Rows from block 2 of a small multi-label audio tagger, named by matrix and row number. Each number is 128 + 24 x the weight over its row's rms, rounded and kept within 0 to 255. All counts start at 0. Numbers have three digits each.
After each channel's rows are labels from the 100 clips, of 14976, where the channel reaches its highest value: "lies over" is the class under the peak; "responds to" is what is common among them. Only what is clearly more common there than usual is listed. The data: phrases spoken by 400 fixed synthetic voices.
# conv: width-3 conv, stride 2 (model.blocks.2.conv.weight, 432x288x3, each kernel summed), inputs 0-143

conv.272:150117118141127128143099120142124116103107139152154117159121107118085163068112099095121147127133144148138164096111115138135083155133117144123148161116124129144136118121129106097102089131151066130120129110126124153155148109137152103106155162124115111107145115122141110140154135106152117117136143109139110126107127178091126189131148157166110153116120135157117106070167108150160133086123114134141145104142132098167141155143183137133120
lies over: /ɔ/
responds to: clipping

conv.14:142114119112126134096105107157099109092152157068130084114153143140124109093086143132175153102111130115129127153135160096104098130147104124129137151147131150137137093127133125103137134154138128076096123117159163102090078151123101144122151115164184071088122110128129142092094144113142153120115102105128118149112155118128106105119121149159133075086137129121137175151133181123120114078107104098127112138149101155110103141159159132117123
lies over: /ə/
responds to: /ə/

conv.332:105141127113108108135119153147147136144144111104129120074133155157140103131163142134133134122135143127096112138100113105173140112150160116089148135109149115139167115127130114125117089131162170114179143136130171098128108120096139119148107114097104166113142149191129075091141089130151157136111114148102097109099091140130136105119150139130082159141124087128088096105134094204143102149142125144159198145087120106136165106094116121134091
lies over: silence
responds to: mains hum; clipping

conv.129:074159141125165132151145107161117125098118078125105151105146084159117131130094095131104158112125122130126135105169111132060143092083148152100078093110103122128125148158071114110135189115117123139152090116144154122109096084147092105159124141159152128123100149127122096097146144124115079124112150124136104106105089094124112131127087089095102135103143131121132152126112109136114169135109116104142143121104147082154151110117146121091131
lies over: /i/
responds to: /i/; child-like voice

conv.316:172102107106112097108129162150124116104135131135102121122195138102141106156170117069122123080120133151120120166132136088119121095152137124149143137125174109128176134142056113122126134139146178104136135116133132133110160114128143118097127081135164130118118115070093134114127123148127130109141143126109176116116138135138150166145123107122085106124138103114125132097134127083137130094137121121110121127117092128121112087150155142158123
lies over: /ə/
responds to: /ə/; child-like voice; text has "forest"

conv.42:137108136142184129126145128097181133102133142123128155078109136119095165164088090118136140194120143148162127131140152130122166134110111119131108113166145080091119133112099124123136137152130125161126099131153081152151151118146138161126090111159115152143122100129147129151177151149110103138133155128080119155104127198162122125155121117118145165117114076141136159123104122164112135139122112141132145109129125127108128127105118115132122
lies over: /i/
responds to: child-like voice; /i/

conv.43:106105161115132108128128100133100132105120158154147149122121078166145158157094138106144174134119136128145111165141103109100139108098154121175165185148148155121125147108090133092101132075137168072157100118137109112097106186132097130120101124172120140146127165123092146119133133160079114148136150118132149144127102145161147157134106127136100154096123119156106106115111121132144089095113043149161153136148138124174129133135118095122150
lies over: /ə/
responds to: /ə/; high voice

conv.144:144110151073132127135115147118160141149123088128124144147130139121113145114127153120102146126137199072100122114090161135114142122130123132106178135132132146149140109138126098070129131127137109104127100130107103126119161100118151087113113122151102121139103171125124127126114123125176134123108148148121130148145109156135147165140138170160132153137103149107102132110112152146155146150144098122134185155149095146121115099109108164145057
lies over: silence
responds to: mains hum; clipping

conv.248:078062125142101136175116139182171127112138142142123122123156101104137142111102098152106116116082120142114127164150098116124131174128147119146151128130120117134128117150108125126118204088113153156114138157093123146110116083157117140095127122141122101115059104131127146121135110121121114129099128104102151145140107136133152095088154095108165099147168104114105160097101158127170092130124115152147124144145101184151177115164123120143108
lies over: /aɪ/; /ɑ/
responds to: child-like voice

conv.365:166131125147161130111121149109132109186133092168108138134102107118124136133135100147145091048159131157122157069114147105132106128132075135104155133118104161131096121154143138123152107136128105114115136155096118112148195121131153087134134119105118069102132080119133131152108170127109129114121114126104103104103177090154094106160125104126122125113126132181091170133118155108100162136123140153097135103122111115145138110141125103154115
lies over: /s/
responds to: /s/

conv.280:162154105145108123099094165112099153152160164136112141103125128104121152066111148122130165145119148112135144103123119135091138145133080139116085105097135135122149109104089093132184128129132065173077137097123110129103110120102124129149115134090133133133115159108119124162103135117139101148095132105171077130154153143099134112121123128130112126140122160130130164128141115110088127140152142104101130116128117104097118132138105128126147
lies over: /v/
responds to: high voice; /v/

conv.136:141100161152141144089102136153124118073154122105067145138108123114080140062143141134157107119086134141112139172138141134137121153133114101168129131139127130118092151124152103096144114103114145136116143134164174103168118110116118144105152130156141125127147138086124126090131089102144141150111140096101107108125127141083182119128106122160106119096110085071148120107138142127111093156148128113128148101173139091107202126174112122122104
lies over: /ə/
responds to: /ɹ/; thin (high-pass); text has "forest"

conv.180:075128110119100142153112126157113133115145099093172100151147120143131141169096152113147081118126128150167039092140099128143155160074142141154118139146132130114132084118147127132127132096107119088101139120119098121119125135123115124172143127118161124163143134123100164103133133183121160103145126144115166063128139139134169133140093139174126132107103125142115104134161121136160121093154099146090119120117137131125127093126102092131157
lies over: /ə/
responds to: child-like voice

conv.56:084133109173127174099136125118169135160126130141137092140110090149098083128161134132075111125142069157117143149107153111142119123137149153115134146117149130094123143093134133110147117136156119156118158130136100135140153136188100154091150177068133133091158114146108135109135127162164117078119157138139106110117146140123105108174152147158132142139094161124134108101146132158151140171090111117070151097123137093122129140127167096135104
lies over: /ɔ/
responds to: /dʒ/

conv.157:114121060110099149134103121118108125096121113136135121111108118089149143134127098117082133145148076134086117117114134120103126126118134145156094116114134145116138128161169127123165182095089105129135132131132117112125096075111184139116139126156133155101083101153131123110167107142115087103105114099123158132157122131082146135120119155148125173149147141104132070106159128136078115155130105126109120129103108113119149119089147110168130
lies over: /i/
responds to: child-like voice; /dʒ/

conv.357:137095156171128162157135141153145116093134155117131166170158145104155156177117150138115123144106119155146133096122135159130112123132140096093112097114091133135134130174166157108141147110105121137141084112168144133137154125109153146069103131133139102122105135102130124129111128120121115133153117113162121129104140121146131130152128135128155141113128164139108093122117164143108148132103122148123088110113121108129138131142098105166127
lies over: /ɔ/
responds to: /f/

conv.10:122131119112110127153161103075127141097122140101120104119146149110125186164149105142096125152089130177113102186133158140108129122143162144156161158135130104105118081160079166111133103101134172149167129129134139119114080148131125146142100137145112153163090140120139073135087100139144098118159163133105130123106142146137128148110147104151093148122127123129093109102086137147124087116142092107128119141158137116108086119135140113164152
lies over: /aɪ/
responds to: /aɪ/; high voice

conv.116:137101107097138132139099105136099115137134135128138117114147162131138111097128029106109106065129134133119157093124125144133127110119114152042137142135124159118123124133124141143118087113101113084112175126099117141111096113122114093070113170118128193122118067106111130111092151138121183112107134149131108143142111103147093145130122092133163162130131129106152136144092124105141106160105116156129115143084090131134132136124113143108108
lies over: /s/; /z/
responds to: child-like voice; /z/

conv.322:094130101101087139136138117153127161100108133116094122137153091089141148136130125147111153123178142130114164095165136132107123156118113078125160140135133068134113121140124134156118093120132131131129108161072162146114073145160070115141185111138109126108133114122132106097151140104177140109117122115137146142102090136151151104076114140139095132146126139090163161073131143092151101146097141136120123107138110101127082158114136159151140
lies over: /aɪ/
responds to: /w/

conv.317:147127119149128162123097129122080110115121152142120115178136106103151127096130130133161121157096155088143140093132114086108111090124110153122063136108140174108155125111152115112145132148124117129139177124138101153133162139120152199136118120154113152141135176133122103117131107129162112127122130124101112132123115098165138086100148072115129150143181141139172135116129111156142134140134135091087102079116117127146112088138115104163100
lies over: /s/
responds to: /s/; mains hum

conv.79:150161128095171153126147075124133141106150104108104105107115123128158171134129124139155148193080141130109110117107140151139123076113059112140145149113130118113117139120129133124146048110119159141133207106115124162119141135121129118136152137159088107154118124140155113115138123117121155126110128172146091164094143126069121121127136109148099129152124113116093146118111091172118102145117132137084140127094159119134124101129120141088143
lies over: /s/
responds to: /s/; child-like voice; mains hum

conv.147:117135152110118097115141120130123147169127128128089112144142098171117121170119157114174142153137148160117128115102103083101150136068098103131106134151099116105096162130116165142125116175167136090104099159158132110079119121119113126132116116117143118157124143150116085115127112100116119156071159097150089109115136122149074147108136089142132109143109121133111117147073119124128136110146163099169151145125163149075098107139141148135120
lies over: /ɹ/
responds to: /ɹ/; high voice; child-like voice

conv.315:078159105113124118150183137142085113126105149156071163149148089143106156114141079117099138130122111116150151071129111153125132159119169118135109108125118133134134146101102161081100132143104148118171114149093083115142140125108063127100110117122130151132149102140117114088112097119136082150115112140117173122126107092095119129081128104089130134114141129121092132117090142133156079111108109090110122114129136080088104116095104144129154
lies over: /i/
responds to: child-like voice; /i/

conv.183:110137125117146134130108105137140127078136167125093151121127122103133113165120131144112166125170136139121103152117138111111113104120159150118101160102126118128126155113152185110142152119152163143133141132111183112081105122175118140108164146157113092073109150115145105115157142121119121106115136127114150159129086146109137086189140162126156167188112103131108142117113165129168151127132133131161140122113154140128143080114145150107182
lies over: /i/
responds to: /i/; child-like voice; /θ/

conv.155:126117092140145140150113133127123121147131111092124064133122049116139150069148104157114117128079133103117143110174132130102166125111119148130118077144084132101143142130136136107139140157134122097164122112147085103150145113142143127120084150191160100075117139106105141118094127091108131075143136151118100153130143117124118141152142100088133133092169120092162139120144142138129114104121099106123162121100119175153149140114126086130160
lies over: /i/
responds to: high voice; /i/

conv.175:125100123144153113114053098176127089112112170135102095128154124157120163118169150157107116135169115122149128141118076106123085158125140106127133155154146090100145103138115103106138141104135133127102158164179144135200112141109103144137136131145107109110166169099121145131125149126175142123159152122133141123112118133163116136109128132155115155131130138192141114136105129116119143142116134121113137118156144130148124098111126114115149
lies over: /ʌ/
responds to: /ʌ/; /b/; text has "above"

conv.49:074109129089150118119127104159111125109115112117136106132095159138129112120155132100140132095105140116146092085120131145109114107148112135103133168129102086125097157185113124095165124163095173098083102141135125136130145116115147121154124117167132110133127118110134121169132114125129149121140133072130122136112099115087121122119173155170117128100158133098105136101155127124168073184145151088124118104151112089143089147142118116095111
lies over: /ɔ/; /ɹ/
responds to: /ɔ/

conv.145:165144143081070100131141099083123087084132157113094155128091120092126116100113103130128123185114100187162118111087127137148114154122123105120141122114154108127149135157149130138130136144158140136109113148136099141117081158157149120085117140110148131128119088146129127109080104148166127159111164114097118122092153147137108140084090101145125135137129156116133095150166133120130134151135122129124123119113148120122143109099129170158135
lies over: /ɹ/
responds to: /b/

conv.11:147156114119128140096134111136088122081139145134091123141101115173139121129170128107117145105103127142116120125111147127094079131119086142105114154112168139117150117149172119100120136137111139111132098160134129149159144117091112109135123149145191167139124096153109153115138129159131128115172197097128121132163089138125124076123132153157117127122082132126155131125088143142179082128115102107128147100154123171098151111144126158168115
lies over: /aɪ/
responds to: child-like voice; /aɪ/

conv.329:131131147140117078107120114109114107108107112118095143106107107101169128152142146133129142137087105115126161101122133130129119118159137128144090139133103145083090121185173138084129112109139102095154133166088176114127115178121092108110170189145121093119120158160134135124113157183157123069123124124115108161149156124110140127118086150127141133109160147080138145130138154115158117109173132126153127112120102109072138117108143111097126
lies over: /ə/
responds to: /ə/; child-like voice